config.toml
arch = "xception"
model = "image embedding model"
dataset = "made-up road signs on poles"
train_examples = 61250
image_size = 32
crop_scale_min = 1
horizontal_flip = false
targets = ["face"]
num_classes = 12
embedding_dim = 192
norm = "groupnorm"
activation = "silu"
weight_standardization = false
depths = [4, 7, 7]
kernel_size = 3
stem = "deep"
widths = [128, 256, 512]
am_softmax_margin = 0.1
am_softmax_scale = 16
init = "xavier_uniform"
residual_init = "none"
optimizer = "muon"
muon_scale = "spectral"
lr = 0.035
momentum = 0.95
nesterov = true
orthogonalizer = "polar_express"
adamw_lr_other_params = 0.00082
steps = 24500
batch_size = 128
epochs = 51.2
lr_schedule = "step"
warmup_steps = 730
weight_decay = 0.001
adamw_weight_decay_other_params = 0.05
Rows from block 13, named by matrix and row number. Rows with one number belong to one channel. Each number is 128 + 24 x the weight over its row's rms, rounded and kept within 0 to 255. All counts start at 0. Numbers have three digits each. After the name is the row's rms in percent of the matrix's.
# convs1: first pointwise conv (model.blocks.13.convs.1.weight, 512x512x1x1), inputs 256-383
# convs3: second pointwise conv (model.blocks.13.convs.3.weight, 512x512x1x1, transposed), outputs 256-383
convs1.383 128:133152121118095131147133132117098117131138167130146050098123140130095054132135092101115127100110098131138155136141122126108183115113125119098068140121125141103112119142141124119146112059110105135148091134104119098145126121144140181139123148124082117138121163173143146189116103168124083085179170161144120097056124124096153129123125158097075128118173149110113128126172139101154118143150
convs1.384 076:151134110100125144123155105097099138139123113113132114136100132124085176152154128158106160135178107138139088155087118117115124101133101129110141136119090101165147127133122126104132130137146094181145122134155132114118088115157156154101138118144139182143062106092117118098126140120151168101167138096108128175161137106104136132137108084078086118133126143153089138115106123129143090065086
convs1.385 134:100120161129142143122104131104107131106151163133129131142085131131175123169028135147118096094183099151118113137132130121106094142074113152147081143125124102146111134118131127088159122120098123134084100122096139126127124146137155210131133121101118098143128125105139084153173170101127095159152134105181123137137121115120107139128115107114115123127120141135157126127145122166139158132120
convs1.386 116:073154102143111075093144140146186139145136145096126123127165119123097135184089069102127116131142096136125119113144138109136102100114123109125152129121122143108118168116139076168151133119149115120119136140103121133153153143162131127114124134092122146124102150091137101140110122158160087177105124164151145146208118143144100177117113174134140129131083137111133154127162162100118117132128
convs1.387 119:143140137097124135111141118091153115123124105119135136133128101148136145159085110156102135094173151138102160136166134130105123135141150151156161125124108105179126051129134175110158123094121098185138154115127126134118127151105138100117132121157158115115109185179118153108110140119175109148127086170107118135127142127182159152140122156122095125142142168110110077115115145136133170148131
convs1.388 089:152126152131179123122136151106181140128078150125140113156104120146150129138066154133148139181154105156093161140119134127154145147124123145137122126139147118134111133129120160140151135160153159151124112152122151134138103126173137145159114116151103052121092084129126184132097134135141115104159100148156119160142121139132126111133108092118123132137089131156112122117115107130148159126116
convs1.389 129:092128133136167150083152154163098140148154097131144105074120134134182122138099107126150104139108124144106136108126121154110123148139134139158102111126100124161182120139126137117139124141095136143190131140094133127134128121086133160121130123153121127129147135111114084158127134126086136093128127139162118138117114128121073131125149135162101126090133119097117102127114142173135135126115
convs1.390 098:142169117115122106107105115174120127143117106136137098093162124114142077097144091106152122125123118079118150119115136138139082103116129112115146165116099171129140115140124141102137117166135117122126159132152140121121133175108140112167127143148103119162086116060105123122121152093076108099095125151122125161144149116154175167120123087147177132102166137130124137108188151130122079066151
convs1.391 035:161094133175159103122147135118132098151139146114145162168118143109118111132109108168149142141126144107093115127159152085040115140190143102104162172129130144127163118118131143093116172134140092114146137121169133129115132151120108127122123138123122133136148148116152140105137116105135164140110112093170116102089132183121144162121120141148123127123122117152088106089096084124153080119096
convs1.392 088:118152097108128129147111111153138106065121119119125151125122166135130140135121113159068177132144158133113186127150129110133096128163104113137105141125091107108102143109127127109127133093101101110194157162102107142116148104106122127112134117131117125160114090156094130061113140145173130140129156150105110132147087124112131148138196137186126130140114145081120103156165095173115104095111
convs1.393 118:160149201130187142102116132118111121142145137143093131107169084148125142174118079130129125105096121151101121140156120098129124135091130147125133141126093159157158197134119128132118134146068108117131170144097107118116139125134143183131127127147113130130140134125133092103134124077136066145117162111116136168101131134137111176135120133171098114119127112125122119117162113144107117114118
convs1.394 132:132123157111118126108109133117156125131058185115133157123112151130104120180099104157112141083119102132097136139112115111107156119092146141125107150136141135144069119112126126171135127130114118137144147132121150136149133102158129122135125133158096113128124113110087134093147146135134085180095102136121121158151119129135112113130141128087079160134098139158145168147032146164112122127122
convs1.395 095:101139099087076105138155147149151135103159152130102157146140192166098123110121096085075116092159118139112128125178126135132119145116169119133139132129153103130207116139144101140120115104170119087134107125076140110165116051106121185159124147142106100143139140124131129098116156089117140135109137094096155125183141115163137168124107146115184104116092117188144123144129091099118123111126
convs1.396 101:145116159144194145178135151103128121102132104129134133147108122109151123153150122128132106161133145121153094129092127126166108151129151107108070126114124125094134097123133111093145109146131128124149112128101102133128098168106092124101125130095122145151174142106109104126113101142134150133157134101098140144128126135138136134114172161135123129139133119127133180180098119121121112141145
convs1.397 102:140112127118121086154143119162171149127139139165133129138146127128078126123157094094168119117123121071147122106134139108114161131095136108116102110135119155096143124143140140136146137102124127148096140132148104110130126103134131116122123137116143137119110164109070126097143129164144107136122123132116139122163134144120173088136112136105114127141159109127133160177127124097173105113139
convs1.398 095:150123161125129091143115135144120130135148140161139106130091102153152146091145105146150148097123132141109135100120119118122118108116104179156145100138115139106141142162129109134129130113151143138116142115115145144104125122121173056130142107107110149142136131150091115128103106110147166155137114151110126147126133153142097136127124156171168126153141148150114168130162148162174099121153
convs1.399 123:103150084122173145124175124124139124139150145151130153115176155158157166163132112094159159132117120155126198161100125172173116110129137149132112115126121153119130130151144129114100139136160121152137144137137114104088146129128114096142134112207147144123101132109127147137171121101136168097182101182124131130143114141128100131125152172129087106122131127126115129119071110152130142125124
convs1.400 086:133109139151137120142132127141103152076113107118111126140115146141155161122143155128058142166152121120097117152162121121145118124148158095152123108134129118105126118175116151118143136120160090078135123126106092105099120111184065119109129119195162106125102115146158147133136099123164173157113188108074131099152108143089105103122148086114069114101086135144155089144103124126170067184120
convs1.401 061:145152133143126119098186132118137128104151104093146119120135222161149141142124131142123116139111137154188122176104122097117169099139123103134142127120121078137118128108133115155103132145155133096135096120111123156154138144154151113128139086089082085183167096102103126171102149076159111098090111090148146118127131149105161145131115143072101156165093135129124130141130066137132116140149
convs1.402 103:121138116142140117122160141183120108144161131141137089127101154122127135172141138123122126129163105183095146109117138113125139127118151075096117092125104146169122113115107141134123115163143133115110131127133124127116142125162113137149129139187121140117180127136135104109133123129136136135092170123129117127098138111145105117132131165120149124141128083130112154147161103070106151116148
convs1.403 095:084159084156127107137092150175111141129157113119114123116129137140116143084096147123129117131156123073155167136135134148099116144100144153125129113128137145156142136138131146170141153098173130134101119126126110157132135106110134089153132105119115129187131114140129138125064109140109127087106110082100116092143129135067119159129114157127095154153149189133133119126121146093096087119117
convs1.404 054:152141184098156105104156134167102152113129117125151137133137111145108137132141120134139118132170135146128129146117125143087154133129125121150107082129164139141148098134162133109128116144171111159136158152094124088130125164117160109153132135143128169160184154127114134106099140169130165125144155059144134124149124137137120112136149137131109158145125141157123115103187129069132186119125
convs1.405 092:115101139092164077090128135088165129130075157086151121131128125133133113170153110139124117124087092112118152174148118100118114097138131152137112166129116082129127144154146145091120122140161115118110119125137145120166140163132138093087124109091090128137127071098156109162116134152145106083144124129116120078145124103146119133143022108152131139090097156131118172161167110130103108139114
convs1.406 114:148151096140145152170119124163088154114146123105133117160129084158133116171130109109126141087153107124176148106147123095158200153116114155150134115121093166136133123159099133137094153116103145120119107103158099106108122179166076111141128142108134123125173123122148194155129142134121151119123109110125111121105135142119049085126131133098139124136136144161117140110101119136116144146107
convs3.383 129:117141132101127142140072132127063151138134126127146152128108126103128149070122114153144147105101126128155122130160135085104160158115116165137109163140138140125130089134133129118121109160185138133120140129167124135128132100145147117150136151128134148117124113100144135133129117085070149135145138126151113137124125127085131169106139136141166138092128135146139170129099081152135186095116
convs3.384 074:123157127120097159152080116145114138105141173122128120132147114113145119101106119109113140147186117126121149152068118181128118102140150122136157084140098135191096146144115103145119120090097105182147064155093106119097142085134107132116109122116119152162104127120148120145133153104145106120095153140124133151131156153134118115154127112141127149122057156123112113114177162128142133144104
convs3.385 134:109157127132174139124190133112155126126150118142133120131059135126077160105171095147138155161168125133092138172099113207125092149136083124129128151140161139145132089138121128151159137156160132135126132115105133120137140147145079170141124118119137119164113132133126137129115127173133140121112154153113120133131148117118153178133153138146108139136087138122148130142093142152104118105137
convs3.386 112:120149156114183112132141135105109116114148184113123120154075086119107095126091137094124135122165148139097083132150159147137167113109125165138135104122114106156120139094131126132126140129111143124132133133084105144154107097124133125151129139117106132103130089152146133121127141095139098144146132085133132170108128115130165075133132114083121122120095153094137065151155132129105150137148
convs3.387 115:092140121067147092103182142170127105136144110144107151111129150117109087135116093157164123131145133121134163116171111149160120128092156145105125157105103083091134102102122089155129127090079103111105171104096073107136137092156157151152125136104157121139143136166161150130142120174182146135109108097129129159157141117108129118122123117166155139123131135133138128146109121091100126160129
convs3.388 091:095136125125107125087112153159088166121134134101106119156158168109122104145156091142128095120105119110161107141143113158143091105118138135113151121138141175159116107118109131098137126152120131058122162110134136121146122172129119136098135149142119101142133095139167148118140111154112117132115113136134132103162103167130145131119141160140161115070125114089143179139098113104152127196101
convs3.389 128:133139109119090107113137128114062126135104129107144141105085126131114127142094128119139146119120126109115092104105145131101196153153092124091103079109070145163103095115157120079140113137155138155146148130101113125148117090145159089111125120159129118125142129089131102140131111164144149126136115081167108147090114118129149119137110109150150137136115111138123083102060055108176131171146
convs3.390 097:108135129095094137096090114132132108120145124122121131111107169113124149109150094177161131131113124098153135127119128170127142137123109138117106160115113108131159170112114101078112130138127136165123073120098129142107162139136130127127125117127083151119082114122067143125080127155053149143150120154117120124085151137154148105124147162163137139126153147076137119144148150144119147100134
convs3.391 036:084146120133133111106173133105161070118113115101130111142144146119142103137129144191139108070116106119118135182117133151127194133115121118140086131139117154146160093113148112135095146143143110101154130112111115134149132148133120139143142107095106115134081129137108150166087084147095113080140117180087123117147127133101185130111146127126112116098152105117107149120098146122111128139138
convs3.392 084:149123131157120139151133132144158150079112160155131162154122126109159098121120141109124151111161120092112106131148134132123148118138126161125103116133136122109113111112160148116133132120086140150131141111134111134130133098098193139100137105122111150120103136137135101091127097101114119168133160137083146123164109140142143119120057176145134124122139120152136055113160124137133098084124
convs3.393 117:196136122115092141118097124133116101152147143102149127106134173127156124145141143171169136125110128153134087103133136109119123126158120150121165143147100155096110116106145110091116101085126121097136110151144126113121150168164120113123131135143128113116083165170144078122189141163102122094115125151131130154154153147110110113134105118174106127138152115088088097087155184124139150105152
convs3.394 151:103105111107185134142142105131186169106116149126122096117146112128154082244114171171104124117111127093088149135127155102131142141152107105112172114119131125140148129110097104164134107144145122130110110174111143100165122116153154132115125133091124131131194117109130104123131120146125099134130141077116122194143131105119126090120095107110107125143129101147128104112056136106155114160123
convs3.395 085:135112140167160138098107124116158142172170136115142080159143131153126159151109129135102161109124162140095158097103142128162125135113116153121144112140100097113141131131123129125117102124137117140142135172124100153143138170085143063100140134122116145128158116111118111121128097141162101094077133117116071113159114159099154157135131104162133110137156121130121140131142135128157133134094
convs3.396 101:115119100165109099112115138145103126146108100153131133102142137124107137123127112122140134060127173153163069118094113125129104133110139093120160082097108120126092138123142135113133099158150137121146132115107119140117133066149075138121123120129128115113141177110115138130108114116159153143109117108122132162141136138122122140121085136152160145141207136139097153092129122081172123094145
convs3.397 101:149162110118165152131140139141177147121127122083128143094179138128119149098135160090194138120094104108102148164118127141089134146114161108120128129141129112153114136136124110109174104137124133166126119142128124107118135129145170129148135134124136127107095107128121103114158095149206129113129155068127137181053130152128122136145153139146120118157112135149111116124132174096102158080122
convs3.398 094:111124118153053164163119158114099139115088154108124111095149155131144093166152121103117150138135090087113129126102120089122114126114162079145105107127108163144137171142111162150121125090184111163092139136121147158124138096105174131127129142146118098130155089106099155112152131129092139118117146143138120122097132187127139087126121148156131138134046123120126183162127166097173166172137
convs3.399 124:132152115126104104156140131102157089160140115140117170136105150132093161119088142088131151130127119115123152110124110133124135168149114127120135093134025132144128128117122099137122100172141136122140138110086125116153138102113141152116117113155121109116083143112131149134136125100096125086127084148148114143159130115113159088144113127125143111120134119141102132118150146115116135105141
convs3.400 084:150121093167122204142085122132191094112175126127129125146096144139114143106142141138125120117105129093119149143141124122104069108126105107118111133126209049142145100111137132118117137159161111087129101171124108127158144123168118098116123145134121114109152123108094147114151146136153126150099161112125085136132132118112174130142125147160131120128143084146122132045184108119080134103103
convs3.401 055:088108127113179143146100107164164172146120156114136099095087165109105106092132103157175121130179124146100114104120140161144140112104164145094098133118150168132109164115106156110131105089161120175128113097121138116139149142152167135148113132105094118127100136134131165100168055104130148128111161094113129133115109145159153093162120113186070155072139102109117073081092058123103096164117
convs3.402 100:087164106137112109121117108109126118120148155112142171163047082092134165113122115129125113103124150161121158128116144143115183127092128055114071132151143116135135115099141150107097108149146130112077081094118098173129089128142158159135130144128107131149128138138156151128095167176153159110136170114100140147080134083121146097121139129133101109172178150090120159139093127133141140132123
convs3.403 090:088143082139096186127122128088125118122098121119129134110160116114128044151092113118106112116154115119115088081124111122128110115156084112127112088116172155119140064139078129200122123105136109105150131112139103140147122179091095094115141122144144145124131124160119186151119113144128109127098129155121151103187147136109135148099097128166144123136115133133092168164150164105168136116127
convs3.404 053:175124191153143130124101151114147149088106124143080135159156141119092114146141158135121100175123123130124091132108116129116076140156102136107089086133114132153145110109150137160164152159118134129145098143163153108105133092130137124204153146117166153136100120134151138135122119146122132179116144099164128138098146112140134149108086134170120143119135087113139119139161137134109133145097
convs3.405 095:095116164158145072108132145119093151141112118124132113079038162148129091133128114141131122152163169085144139142175117113140114124115119147145122103124131118137138173141114145098131132104104113151121106131119135182141130144130169138109131135099133127115097105127142129104095135146172165170113161131118113110164147127136183117153164124133108134156168109124097105078141104122135169154132
convs3.406 121:161109135146161126104136121106153131126115171128141151158137129123127129078135137114095155158107092140128135135106116114112119127158118139130151095135139156111142068138122149099109106138133124124172190125153148126117124068119173094105133151125131122110147126103119154103120139138077149123143138139135113126142112120117089204143161108150123138143152137132132147150100137115087098143138